{"n_mels": 64, "input": "log_mel", "spec_augment": true, "embed_dim": 256, "encoder_bias": "all", "encoder_layers": 12, "encoder_pooling": "class_token", "text_encoder_norm": "layernorm", "text_encoder_qk_norm": true, "text_encoder_parallel_block": false, "text_encoder_positions": "learned", "adaptive_grad_clip": 0.02, "ema_decay": 0.995, "epochs": 56.4, "decay_fraction": 0.4}
Rows from block 9 of the audio encoder of a small contrastive audio-text model, named by matrix and row number. Rows with one number belong to one neuron. Each number is 128 + 32 x the weight over its row's rms, rounded and kept within 0 to 255. All counts start at 0.
After each neuron's rows are labels from the 100 clips, of 14848, where the neuron reaches its highest value: "responds to" is what is common among them; "lies over" is the class under the peak. Only what is clearly more common there than usual is listed. The data: single English command words and digits, spoken by a formant synthesiser in many voices.
# fc1: MLP up (encoder.blocks.9.mlp.fc1.weight, 768x192), inputs 0-191
# fc2: MLP down (encoder.blocks.9.mlp.fc2.weight, 192x768, transposed), outputs 0-191

fc1.623 [144 114  45  95 103 176  71 115 147  75 131 132 111 104 138 131 131 156 194 102 114 157 115 119  99 110 169  82 113 117 132 125 115 149 109 120 108  94 122  59  94 133  43  97  61  66 163  50 138 122 113 147 140 109 138  87 159 116 148 190 112 131  50  95 181 130 102 104 111 124 133  99 133  95 181 164 119 137 130 136 136 163 124 120 163  85 144 123 114  73 102 147  81 102 135 134 169 113 126 171 154 141 114 134 147 134 109 119 126 136 153 142 136 129  82 133 115 169 110 141  63 128  60 137 188 214 151 116  94 120 125 114  95 139 134 116  83 107 142 112 135  94 151  96 171 104 138 141  84 111 144 117 121 163 213 148  96 102 171 175  94  30 159  76 129 146 129  86 112  78 124 127 123  93 108 151  93  90 166 157 101 129 101 164 119 165 156  87 153 126 110 147]
fc2.623 [129 119 163 166 127  83 171 173 150 156 161  79 140 184  88 102 143  91  98 141 191  87  88 124 126 150 166 177 131 137  93 100 122 183  81 132 101 104 142 139 153  92 120 111 108 127 113 175 126  96 100  46  85  91 141 105 140 116 113 110 106  98 136 109 114 107 169 122 119 129 170 128  98 139 147 124  96 137 164 112 190 152 210 151 115 149  78 101 122  93 126 111 174 131  78  93 107 167 191 113 105 166  96  90 126 107 120 166 156  80 162 152  90 126 109 110 167  67  94 100 136 161 180  54 170 168 159 115 163 151  81  90  84  97 127  74 159 157 142 117 175 137 128 112 108 134 120  74 145  88 154 131  94 155 127 147 109 120 104  74 114 135  73 155  86 122 147 108 153 140 127 117 136 206 178 117 100 175 141 189 122 120 128 168 169 188 131 130 156 126 119  68]
responds to: /n/; /ʌ/
lies over: silence

fc1.243 [139 149 152 139  90  89 106 100 156 158 153 139 149 103 188 111 169 107 112 102 106 158 150 140 149  87 130 121 109 118 104  97 121  92 139 194  79 103 155  92 126 139 110  93 127 155 151  33  99 145  88 172  90  96 102 117 145  83  93  69 148 105 115  88 129 127  74 173 129 104 104 116 106  98 122 150 147 157 151 106  53 139  84 161 126  99  66 117 127  82 125  70 100 108 161  99 118  79 146 128 100 127  73 176 125 146 129 211 128 153  88  88 108 133 132 169 152 125 128 153 139 126  58 146 132 112 120  63  63 116 152 143  90  66 100 147 129  91 147  81 122 113 101 143 165 145 103 163  85  79 135 151  81 123 206 117  84 110 133 131 153 141  98  95 101 175  85 106 115 109 162  84  93  98 118 206 159 134 159 165 126 141 119 172 121 139 141  69 156 159  97 140]
fc2.243 [121 106 126  92 135 140 112 133 132 146 150 152 132 131 121 131 127 117 181  88 197 113 105 140 149  76 121 117 105 150 133  94 127 134 119  44 127 164 118  98 103 118 131 129 132 168 105 138 118  94 111  98 112 144 156 158  72  81  82 148 121 106  90 141  85  81 156  88 147 159 125  64 127 167 170  97 110 107 110 107 202  84 135 152 108 182 120 179 191 105 182 122  98 175 130 115 140 134  89 116 143 109 186  97 149 153 147 127 113 174 109 148  67 149  92 138 125  48 112 118  80 144 132 133 125 126 105 143 126 106 149 101 199 143 107 141 144 169 204 152 152 153 113  99 112 154 163 129 196 135 146 105 167 186 110  88 122 162 111 124 105 187 161 136 127 123  91  68 140  93 100 130 117 181 102  84  87 142 116 142 148  21 178 190 149 134 100  83 111 192 102 139]
responds to: clipping
lies over: silence

fc1.350 [133 146 110  91 140  97 116 129 136  93 142  78  63 106 115 117 147 128 163  83 119 167 152 138 134 125 141 116 101  65 145 110  93  91 146 159 112 106 101 159 137 128 132 125 165 131 143  71 181 124 130 147 132  74 132 102  88  92 171 113 106 103  71  93 197 140  85 144 151 128 123 123  90 105 154  94 170 150 144 111  75 119  95 148 111  93 180 111 134 159 128 117  91  89 103 156 141  86 124 138  65 157 139 164 150  97  70  98 142 152  89  85 156 109 179 137 127 193 174 106  90 137 118 152  70 100 120 108  72 180  70 134 106 122 113 125 117  57 135  81  62 118 147 179 149  95 123 122 142 113 142 151  48  93 142 137  99  75 172 218 108 120 140 111 114 150  71 139  95 155 122 184 117 160 105 145 123 128 142  81 101 200  87  59 101 151 148 111 138 116 110 170]
fc2.350 [ 84 148 113  65 169 145 156 114 144 148 128 123 128 125 115  91 199  82 155 121 117 138 159 131 113 152 148 172 137 101 113 174 142 111 131 117 151 134 112 107 116 151 130 171 129 137 120 129 174  90 165 142 123 146 143 166  94 132 163 142  99 147 106 115 132 101 133 129 103 174 183  70 130 158  95 148 105 124 120 104 157  87 132 122 117 146  85 177 194 162 140 133 134 162  80 128 113 131  84  40 145 159 171 113 100 135 142 147 146 173  99 135  59  71  97  35 143  94  88 113  89 117 138 141 133 130 120 174 193 162 113 143 201 144  54 133 117 123 101 121 118 173 144  92  58 133 155  97 145  83 150 110 168  91 105 165 170 117  65 135 215 159  73  67 136 126 144  94 142  96 107 172 145 178 107  65 104  89 192  97 142 113 148 112 145 136  95 125 135  97 143 147]
responds to: /s/; /ɑ/; /t/; /p/
lies over: silence

fc1.415 [140 131 137 125 147 151 180  99 204 150 120 131 113 147 109 124 151 132  81 135 164 131 181 140 149 145  77 188 119 139 130 141 144 181 160 187 170  90  75 131 160 145  95 113 173 120 107 171 168 112 110  68 189 118  78 131 122 127 117  89  81 134 107 112 118 169 153 146 131 118 123 178 134 112 114 126 143 120 140 124 107 147 193 126 145 142 150 132 107 157 159  96 194 114 111 129 110 127 165  61  98 111 111 146 104  71 119 144 126  89 107  99  58 146  69 104 150 139 130  67 164 131 120 146  93  81 108 128 177 201 141 145 115  95 132 100 151 152  68  96  59 125  94 110  97  95 139 124  97  92 165 188  69 115 114 127  87  69  90 106 123 125 145 188  90 135 102 129 126  81 136 159 178 159 100  80  91 130 158  96  72 198 153 118  94  82 161 173 106 121 145 102]
fc2.415 [183  64 159 108 105 158 104 137 155 118  89 145 135 140  84 177 102 171 190 102 131 166 122 120 120 144 126 138 183 103  95  84 131 135 115 152 155  82 116 124 154  90 105  96 162 114 140  81 153  98  78 129 132  86  78  92 100 148 153 109 134  90 101 114 149 129  94 129 166 111 180 147 156  82  93 203  61 124 104 164 110 157 126 183 156 100  77 148 145 169 115 108 118 129 129 117 141 110 142 184 105 102  94 152 134 164 141 196 165 143 116  78 181 117 169 155  93 145 146 129 132 127 151 119  72 134 125 143 124 183 110 159 113 134 215 125 136  68 141 132 137 180  92 127 173 104 146 144 125 147 116 113  87  69 178 135 124  51 158 137 120  62 123  84 123 122 108 116 136 156 134  99  95 139 170 137 158 141 209 109  50 147 117 122 148 140 143  84 156  95 186  80]
responds to: /n/; /ʌ/; /w/; word: one
lies over: /ʌ/

fc1.97 [128 117  87  94 165 176 141 144 105 104 131 129 116 237 127 138 135 115 120 121 123 121 111 139 138 147 131  85 172 127 112 143 135  98  89 106 133  99 109 164 138 132  81 132 145 130  81 160 155 166 181  90 126 100 180 166 135 138 144 169 136 138 122 156 155 142 124 156 147 121 174 104 124  71 167 144 158 177 129 133 119 110  97  84 116 173 112  94 101 138  39  76 144 113 121 154 185 219  60 127 117 149 132 133 126  91 126 115 129 131 119 104 148 131 140 117 119 134  93 100 144 116  94 148 135 146  98 172 141 169 111  92 132 166  69 103 119 169 124 150  78 102 121 124 130 162  83 139 124 160  77 110 152  62  75 136 153  90 140 133  46 191 153 199  56 141  77 145 114 129  86 103 141 139 164  93 162 138 122 181  73 144  77  97 144 148 127 111 184  60 190 119]
fc2.97 [114 172 119 112 153 145 161 161  62 125  77 100  46 157 115 150 154 203 144 127 127  72 121 149 152 139 130 131 131  81 152 242 127  94 124 162  96 145 144 150  91 113 138 154 116 113 196 110 144 121  82 154 126 137 100 140 139 139  96 171  83  84 133  90 131 110 142  94 162 160  76 122 134 173  76 132 133  99 101 130 106 137 129 147 126 126 135  99 137 127 175 159  77 134 117 123  85 101 134 139 145 150 128 102 126 138 148  73  92 169 106 162  90 128 105 134 215 104 151 135  80  69 114 124 109 115 148 159 134 157  86 143 153 110 138 144  94  99  71 160 121 161 175 141  65  81 138 127 144 103 144 163 114 145 114 121 153 166  92 149 184 144 104 119 151  40 129 125 131 116 167  99 140 167 102 175 118 119 113 111 112 104  95 131 173 170 173 149  94 219 141 211]
responds to: /s/; /ɛ/; word: send; word: seven
lies over: silence

fc1.431 [122 144 108 170 117 117  68 167 117 133  91 170 107 169 118 133 114  98 133 135  98 114  91 160 123 149 142 137 182 158 121 106 166 169 137 109 100  65 133 171 104 129 194 157 118  35  98 146 176 191 216 169 205  75 163 106 154 152  73 150 138 136 125 105  96 139 112 143 113 140 135 186 112 134 129 193 152 147 162 133 137 101  90 122 175 125 200 187  86 128 115  83 167 137 140  85 169 175 106 156 164 124 141 117  73 139  87 193 142 142 135  98 179 138 121 128 116 118 182 131 114 126 139 111 171 194 119 101 161 167 170 140 123 119 127 112 107 176 122 105  95 114 126 146  84 118 121 104 151 127 139 121  90 127 135 145  99  72 176  75  92 144 138 163 152 159  83 138 128 130 126 122 122  67 166 102  84 151 127 103 161 130  74  99 112 121 137 126 116 205 157 100]
fc2.431 [219 104 120 140 162 158 123 128  70  85 103 143  80 196 120 156  79 117 101 114 163 104 129 114 172 184 117 106 111  76 123 147 138 118 113 102 171  98 145 119 123 118  82 119 126 174  93 173  97 171 192 100 125  75 172  91 148 171 143 146 155  98 110 133 100 104 120 144 120  69 152 102 101 119 164 135 146 144  96 150 127 131 126 148 136 206 188  74  86  93  83 100 126 135 140 129 182 152 114 159 165 126 122 150 129 100 134 122 124 116 132  93 162 114 174 140 118 141 167 123 136 131  67 108 124 155  72 176 102 132 131 120  95 127 206 124 135 150 149 150 113 217 117  95 144 158 110 157 164 147  87 105 123  96 133 110 117 104 169 148  54 191 145 187 120 159  80 100  55  98 148 107  84 116 143  98 138 151 136 104 124 126  46  99 155 128 110 126 174 135 186 115]
responds to: /n/; /eɪ/; /tʃ/; /dʒ/
lies over: /tʃ/

fc1.60 [ 86 122 158 145 174 116 160 111 129 141 130 132 125 154 122 129 113 145  92 148 170  96 125 114  91 140 143 219 179 130 144 142 115 118 111 102 182 199 136 110 109 105 108  99 149 188 131 178  68  85 132  84 168 125 122 104 142 176 136  64 113 123 100 134  93 109 152 102 127 127 188  83  97 101 109  74 107 106 116 116 156 107 157 157  81 155  82  95 116 176 132 120 154  87 115 117 124 164 158 162  53 138 114 109 147 116 117  93 143  99 131 103 113 111 180  97 148 191 120 111 144 155 166  57 152 151 143 134 104  86  39 125 138 137 203 146 138 117 156 136 167 120 124 121 121 108 163  99 177 197 100 122 136 123 150 156 145 114 122 167 107 180 112 124  90 140  87 143 128 164 105 154 141 135 163  98 230 130  94  68 108 128 117 198 167 169 128 187 137 179 138 101]
fc2.60 [129 113  96 102 105 146 114 138  89 102  98 182 175 183 135 184 152  67 128 144 143 159 106 167 150 156 173 115 156 155  56 140 144 179  89 106  87  78 128 105 106 133 144 108 106  99 127 137 207 138 155  94 122 124 129 142 152 124 109 123 166 110 152 130 180 139 131 134 154 103 201 123 120  67 100 175 122 105 114 131 115 133 122  98 138 123 117 146 100 128  67  85 178 136  97 146 190 150  91  98 176 131 165 120  89  92 127 163 159 115 163 158 166 121 139 107  74 110 108  85 168 143 120 106 164 196  99 150 219 163 128  89 145 112 130 116 105 195 151 141 138 106 142  87 135 150  44 121  97 115  84  78 119 107 146  97  86 116 126  95  90 170  91 150  92 119 145 169 135 104 154 213  93 126 160  93 108 116 116 202 100 122  70 135 136 144 125 135 108 100 162  85]
responds to: quiet level; /ɪ/; /aɪ/; word: six
lies over: /aɪ/

fc1.208 [184 131 179 140 152  88 135 149 116 147 143 131 186 181 147 120 148 115  84 162 128 106 107  94 121 120 177 143 108 145 177 141 173 149 117 120 110 194  85  88  84 142 122  96 127 177  89 158  96  90 186  77 132 171 168 128 100 158 102 113 116 165 160 132  71 130 161 116 171 148  99  94 109 143 139  81 170 121 101 123 154  90 158 157  80 139  89 107 106 206 179 149 133 139  58 110 153 202  95 107 115 149 156 116 132 155 146  95 118  98 142 130  77 118 132 174 149 136 119  98 178 167 158 127 129  95 132 135 157 130 171 161 169 124 178  86 177 155 140 149 181 141  99 143 199 139 148 152 142 183 149  92 154 134  75 113 179 100 173 146 107 162 168 139 158 156 146 129 191 166 135  87 140 181 131  68 132 166 119  91 170 122 155  86 160 107 125 143 154 189 146 119]
fc2.208 [125  79 150 126 138 125  36 183 131 193 121  73 133 128 139 144 150 129 140 101 122 169  77 133 116 111 132  96 146 188  65  49 147 155  53 118 122 124 191 167 104  86 109 111 132 117 109  81 109  89 138 114 125 125 141 120 116  81 152 132 168  69 113 124 136 120 168  70 167 123 137  73 103 122 136 109 127 123  90 153 147  66 132 152 138 119  65 181 150 126 126 100 125 178  97  88 128 102  83 183 130 116 154  94 138 173 177 168 132 164 124 145 162 141 158 129 132 101  92  77  95 169 167 122 101 139 104 140 151 123 125 106 122 143 140 108 160 129 208 113 195 165 121 143 160 184 156  95 161  94 125 108 126 116 164 113  75 119 113  87 141 129 125 112 145 154  86 105 172 147  74  80 111 177 182 170 132 136 181 162 163 121 128 166 177 176 138  75 152 129 148 119]
responds to: quiet level; /s/; /k/; /ɛ/
lies over: /ɛ/

fc1.63 [167  93  77  86  87 119  97  91 115 117 142 126 211 134 164 114 145  78 141 116 142 148 101 100 150 136 149 148  82 159  92 142 149 114  77 128 100 150 143  67  90 144 128 129 102 140 118  89 123  67  81 127 119 144 142  83 102 120 150 113 127 129 128 126 153 110 144  95 129 171 107 117 110 129  98 118  92  51 119 119 145  98 165 163 113 123 118 114 133 103 172 180 111 123 128 179 119 114 102 132 170 136 121 109 152 180 207  82 110 136 119 109 158  99 127 120  54 115  74  83 185 111 176  98 127  19 137 116 181 128 170 175 151 143 184 113 160  97 152 127 182 139 120 122 140 163 130 141 118 139 129  81 177  94  63 145 173 132 119  64 159 146  84 112 149 109 133 193 169 115 126  99 118 217 118 120 170 198  76 150 148 108 144 112 148 114  98 113 102 115 109  89]
fc2.63 [ 93  51 153 112 162 107 124 116 143 126 108 124 175 151 145 130 152 169 120 148 113 180  59 133 157 121 152  98 152 180 136  89 164 181  96 150 113 100 151 149  88 105  95  77 159 145 165 108 101 104  65 107 142 118 134 103 138 151 152 138 112 129 118 124 174 111 142  55 195 171 152  80 100 154 140 120  94  82  68  86 159  70 135 137 163 109  69 165 105 133 170 162 130  87  90  90 104  81 136 188 102 110  75 132 121 158 194  91 128 145 127 103 172 144 105 129 151 129 101 117  97 134 127  78 127 127 142 113 131 128 132 136 139 143 187 106 141  76 161 127 208 173  96 100 140 121 154 134 132 119 153  97 117  88 175  88 116 154 126 113 170 127 101 121 204  40  95 142 154 110 133  87 132 192 167 144 139 148 130 142 129 122 197 207 138 110  98 124 128 127  93 117]
responds to: quiet level; /ɔ/; thin (high-pass); /f/
lies over: silence

fc1.492 [197 125 150 142 137 154 133 140 100  98 145  85 161 141  95 140 122 160 102 196 134 128 106 115 151 169 179 158 129 107 166 151 152 106 141 154 119 201 122 117 175 111 131 134 124 186 104 137 104  82 157  93  92 137 187 161 114 143 115 138 118 139 162 143  84 101  95 126 158 129  94  80 134 111 166 123 186 142  96 136 173 115 176 126 109 206 143 108 106 197 118 145 127 166  49  70 143 200  78 133 167  76 167  70 139 122 179  82 137 129 174 164  45 109 151 175 149 145 135 139 154 148 141 147 122 137 164 146 118 122 104 146 125 132 211  67 132 149 115 136 152 134 131 176 186 118 125 131 148 188 148 137 131 146 102 165 150 137 156 184  72 143 183 161 108 107 157 132 159 173 134  92 173 154 111 133 102 180 102 111 183 153 120 117 141 109 151 167 140 160 135 152]
fc2.492 [142 104 101 123 167 165  86 208 118 147 136  78  99 150 151 135 154 147 128 127 121 155  72 140 112 105 100  83 121 174  88  95 124 100  77  79  74 166 158 196  55 118 111  96 166  76  99  99  93  91  99 125  87 150 150 146 122 121 148 154 129  52 130  95 168 150 164  87 133 147  83  89  74 137 162 109 154 154  99 158 157  53 117 168  84 162  81 154 157 107 151 132  77 198  93 127 129 136  56 162 173 144 167  76 136 138 134 175 126 158  64 150 189 130 157 158 114  78 110  96  88 165 144 141 126 117 105 136 142 146 108 100 150 140 146 130 111 122 174 137 172 141 118 164 157 157 147  72 163 129 128  86 133 136 113 115 147  98 129  87 126 155 128  99 139 166 113 114 186 127  88  80 118 168 150 165 107 169 117 135 169 116 107 158 150 147 149  63 132 147 148 158]
responds to: quiet level; /s/; /t/; mains hum
lies over: /ɛ/; /ɪ/

fc1.68 [138 169 166 132 163 120 114 118 149 153 121 173  90 129 148 128 144 107  92  82  99 119 157 199 136  97  79 136 139 153 127 127 124 119 162 167  99  92  95 177  95 135 145 119 183 162 121 100 109 144  96 171  91 160 150 161 168  73 138  98 107 124 115 101  96 125 128 143 112 109  92 160 128 107  76 134 144 141 177 116  52 112  64 151 170 103 125 143 135  97 109  92  86 119 163 109  80  77 164 160  93 105  55 197  64  94 107 161 126 153 109  93 130 141 113 114 118  86 130 125  92 128 130 117 142 116 104 106 123 161 150 102 126 106  95 131 120 128 126 110  75 104  79  97  94  88 128  49  96  51 124 168 102 171 174 143 122 102 183 166 156 102  84 126 102 132 128 133  80 159 130  69  97  79 117 146  88  85 168  36 112 182 120 156 107  98 130 118  58 166 130 147]
fc2.68 [172 101 109 136 134 165 106 192 118 139 102  88  83 164  98 162 130 121 153  92 166 101  91  78 131  90 142 127 103  78 165 147  96 122 178  22 122 182  97 142  93  99 140  89 119 132 129 138  88 117 108  83 129 186 166 136  99 138 104 139 103 114  99 126  68  69 171 136 122 128 103 116 135 169 123  82  90 123  85 122 134 100 146 175  80 144 169 123 181 140 147 119  75 210 153 135 121 132  99 143 129 113 186 104 115 127 106 133 118 159  98 174  86 147 186 166 142  86 141 114 119 130 162 135 110 111 158 147 158 128 158 133 169 126 150 124 135 136 174 126 109 136 129 176 188 130 156  88 209 188 119 111 161 181  71 119 156 123 134 145 113 137 147 128 100 112  93 120 150 110 166 126  86 140  93  80 100 175 120  63 107  48 114 111 143 175 121  55 115 159 160 122]
responds to: clipping; /l/; /ə/; /h/
lies over: silence

fc1.646 [122 151 145 132  94 119 131 127 167 125 123 103  92  96 144 117 140  90 133  99 109 160 132 132 138 107 137 104  86  95  99 147 111 129 155 190  96  52  94 135 154 145  82  83 159 113 156  72 152 125  90 143 101 125 115 145 136 120 163 101 117 107 120  93 128 138 110 174  99  90 123 163 129 108  85 120 117 152 195 107  73 165 114 119 179  61 153 106 146  65  96 109 128  92 118 108 111  72 176 163 107 136  35 219 105 133  95 141 100 125 109 102 135 134 127 139 120  91 162 132  81 122 145 124 149  94  99  80 112 162 108 110  71  70 139 139  91 129 114 108  92  84 115 117 137  64 101  91  82  17 168 134  76 130 169 135  92  87 170 162 138  60  76 106 118 138 117 129  87 149 162 104 124  73 111 184 148 136 188  86 114 170 115 156  91 125 151 104 125 102 115 125]
fc2.646 [143  81 143  94 108 157 116 186 112 151 130 121 129 144  60 112 145  94 158  79 143 115  94  83 140 154 133 172 153 123  72  96 149 125 127  40 134 166 124 121 106 135 133 147 171  94 114 149 136  99 170 102 104 166 111 134  72  90 141 109 141  99 101 122  72  94 180 126 122 162 149 149 185 136  83 142  44 124 127 147 125  92 140 185 127 170  86 192 188 137 136 102 126 193  73  96 110 161  91  94 117 159 129 111 151 173 140 170 173 169 138 135  92  70 118 113 110  86 138  79 106 147 220 111  85 118 123 150 150 118 122 133 140 143 106 127 136 140 156 131 116  96 119 131 135 125 189  90 206 140 141 131 141 154  91  93 139 111 114  70 127 142 124 128  95 173  75 107 171 107 129  96 154 146 158 122 121 151 164  86 107  65 109 118 168 150  78  72 168 182 162 144]
responds to: clipping
lies over: silence

fc1.517 [130 135 199 117 149 143 164 102 157 134 114  93 152 123 144 118 141 152 127 121 231  83 115  82  89 144 171 162  89  63 141 153  84  99 187  89 172 184 134  98 104 132 112  75 158 178 175 187  76  72 142 102 149 123 140 113 132 152 117 101  96 106 126 183  84 139 158  99 120 129 165  82 117 132 143  96 132 114  74 144 194 135 156 100  86 150  81  78 103 136 156 145 126 113  91 143 126 159  99  91  81 144 140  92 141  68 106  66 133  98 178 138  37 104 166 124 142 146  97 194 149 146 138 103 113 120 146 155 115  64  93 119 148 137 128 129 125 122 118 167 149 134  95 118 147 154 193 137 137 211  90 118 186 132 119 112 151 105 108 165  82 139 163  76 119 116 137 117  95 109  96 136 125 145 146  75 163 123 112  84 123  81 132 150 126 131 139 183 143 131 144 143]
fc2.517 [150  58 119 161 122 207  69 154  70 114 101 159 110 136 121 193 100  90 156 124 116 114  73  93 126 127 162 138 183 156  82  88 159 119 127  53  97 105 145 120 100 101 113 105 134 112 118 122  80 166 152  94 114 139 164 156 157 123 111 130 228 137 155 119  95 120 145 184  90  67 171 120 152  99 111 134 124  77 136 151 101 151  92 137 143 120 126 171 154 101  75  89 137 212 128 115 167 166  75 169 155 149 175 152 116 175 178 190 128 167 140 148 169 126 183 136 112 100 104 104 152 144 118 154 118 145  45 136 129 128 109  80 101 113 137 138  90 190 147 174 118 134  99 137 155 150 102 115 154 132 109 100 115 129 151  91 131  78 180 104  79 159  87 139 105 171  94 102 144 139 139 136 116  80 136 135 128 136 134 126 114  84  56 141 139 148 118  88 146 150 145  85]
responds to: quiet level; /aɪ/; muffled (low-pass); /ɪ/
lies over: /aɪ/

fc1.452 [107 121 165 106  91  92 170  51 155 147 142 133 167 119  91 122 133 119 127  98 164 133 194 176 101  97 120 130  94 141 119 137 107 123  73  96 145 146  94  60 107 119 109 131 140 203 125 138 139 106 192  85 130 167  84 137 101  97 143 121 144 124 141 191 128 114 167 142 126 112 131 124 135 130 157  88 115  77 139 133 123 134 146 130  78 164 105 115 163 107 133  72 174 151  97  93 140 183 113 122 126 145 126 114 153  97 111 139 114 104 176 106  78 131 152 137  93  99 119 110 118 145 104 163 137  46  94 147 179 136 142 129 203 146  94  93 143 154 124 138 147 167  91 108 145 211 142 146  77  78 121  90 201 135 125 136 114 140  62  86 106 209 105 169  59 137 202 121  99 127  88 137 111 168 121  65 128 185 110 140 160 106 139  80 123 116 110 189 125 126 184 105]
fc2.452 [188 110 110 101 187 164 168 109 117 110 112  80  80 123 122 130 125 157 174  85 163 145 149 153 127  94 143 160 128 164 136 161 135 134 110 192  87 112 127  60  91 114  73 104 138 116 170  43 147 117  99 113 125 119 103 146 143 113 105 146 130  70 100 138 138 149 123 179 172  76 119 112 107  96 124 126 190  82 111 150 149 167 161 181 146 164 121 168 143 143 157  88 138 117 124  99 143 171 142 146 146 116 135 142 158 167 161 148 144 141 159 144 121 144 101 134 182 131  98 113 149 150  73 185  93 119 122 141  83 177  76 128 111 110 155 120 109 153  73 149 115 150  83  94 208 175 122 178  84 112 165 125 103 122 171 214  83  23 114 170 104 114  91  89 121 171 177  73 105 131 122  94 113 167  59 128  98 128 132 111 122 127  84 131 131 153 140 162 116 130 143 147]
responds to: quiet level; /l/; /p/; /eɪ/
lies over: silence

fc1.574 [178 116 161 116 116 122 159  81 148 144 138 129 177 100  83 124 141 128 154 148 133 125 100  99 107 133 116 148 164 137 120 145  91 162  97 136 171 143 139 114 126 130 136 130 111 162  93  94 139  88 155 117 172 113 106 140 100 151 133  63 173 127 171 169 108 141 125 132 126 125 198  89 140  49 131 156 118  72  49 158 136 145 122 146 121 147  77 139 160 182  98  78 179 121  84  92 135 162 125 133  81 132 142 110 152 111 131 167 201 124 135  88 137  68 165 186 135 189 146 146 147 135 186 115  63 146 157 191 142  80 152 176 207 183 154  79 143 133  91  96 115 115 118 119 212 170 109 118 137 151  95 117 158  58 144 109 107 104 152 170 101 165 146  99 100  95 150 163  92 162 119 101 105 136 148 103 183 191 167 108  90 112 128 124 162 122 117 140 137 104 184  98]
fc2.574 [125 198 123 164 110 115  88 165 106 160 135 161 130 122 162  87 153  87 107  81  94 126 142 154  86 120  87 101 132 142 108 177  93 136  77 183  58 114 188 153 125 127 174 193  95 129 121 118 124 119 146 152 151 161 103 161 149  75 129 133 145 117 173 183 106 162 172 117  96 151 102 179 117 144 124 124 119  93 112  98  82 137  89  89 173 119 144 164 159 129 130 108 144  85 100  72 118 117 113 152 180 107 148 111  88 136 146 158 123 200 180 173  89 110 138  61 176 114 143 110 111  97 168 114 118 159 108  50 163 124 140 139 145 139  82 108 156 197  69  85 116 141 139 103  82 105 114 152 120 132 144 179 120 131 104 138 123 122  90  83 160 136  84 105 153 125 196 120  81 176 168 110 115  82 118 177 113  97 104 159 195 104  63  80 138 135 123 112  83 139 142 102]
responds to: quiet level; /eɪ/; muffled (low-pass); /i/
lies over: silence

fc1.211 [133 122 123 127 154 183 129 172  73 117 104  92  99 186 122 143 108 133 105 111 171  95 118 120 179 135 103 119 112 113 147  84  93 111  98 111 144 142 163 160 145 135  70 163 125 106 118 159 117 141 152 104 119 164 138  36 136 133  83 208 116 108  92 140 159 123 147 140 128 127  86 161 152 167 128 111 140 137 157 203  65 136 127 128  66 131 175  91 112 141 117 118  73 115 216 141 172 144 134 154 144 115 137  71 162 124 134 116 121 132 160 143 127 190 190 125 120 129 156 117 133 121 162 153 152 138 101  92 127 216  82 117  96 139 135 107 128  72 136 127  82 104 132 200 176 101 126 137 169 200  68 177 131 127  95 146 163 104 122  93 101  99 179 198  95 157  85 106 100 112 114 142 126 133 147 163 117 110  86  81  69 152 107  69 140 166 131  78 137 161 116 139]
fc2.211 [138 118 153 139 143  60 148  90 185 105 161 169 138  80 122 121 153 114 146 159  80 158 161 155 104  99 136 105 156 209 134 167 147 176 137 150  89  69 105 100 120 106 161 102  93 128 108 106 140 116 112 130 163 123 124 161 159 112 148  79 131 165 140 112 124 126 107 129 115 105 180  87 100 107 164 144 149 106  90  82 182 118 109 126 198 105  78 163 132 137 126 132 160 107  67 110  82 149 142 142 114 116 106 182  90 122 129 129 112 104 128 130 135 116  55 132 147 127  95 139 121 151 105 108 100 156 147 157 131  82 152 140 146 131 142 110 121 168 107 134 170 161 125  60  99 148 131 126  65  40 255 127 114 134 157 158  89 134 140 153 124 133  72  63 161  81 190 131 163 143 138 124 139 121 137  99 112 109 147 160 155 136 146 193  96  68 124 189 110  84 138 100]
responds to: /s/; /ɛ/; /n/; /k/
lies over: /ɛ/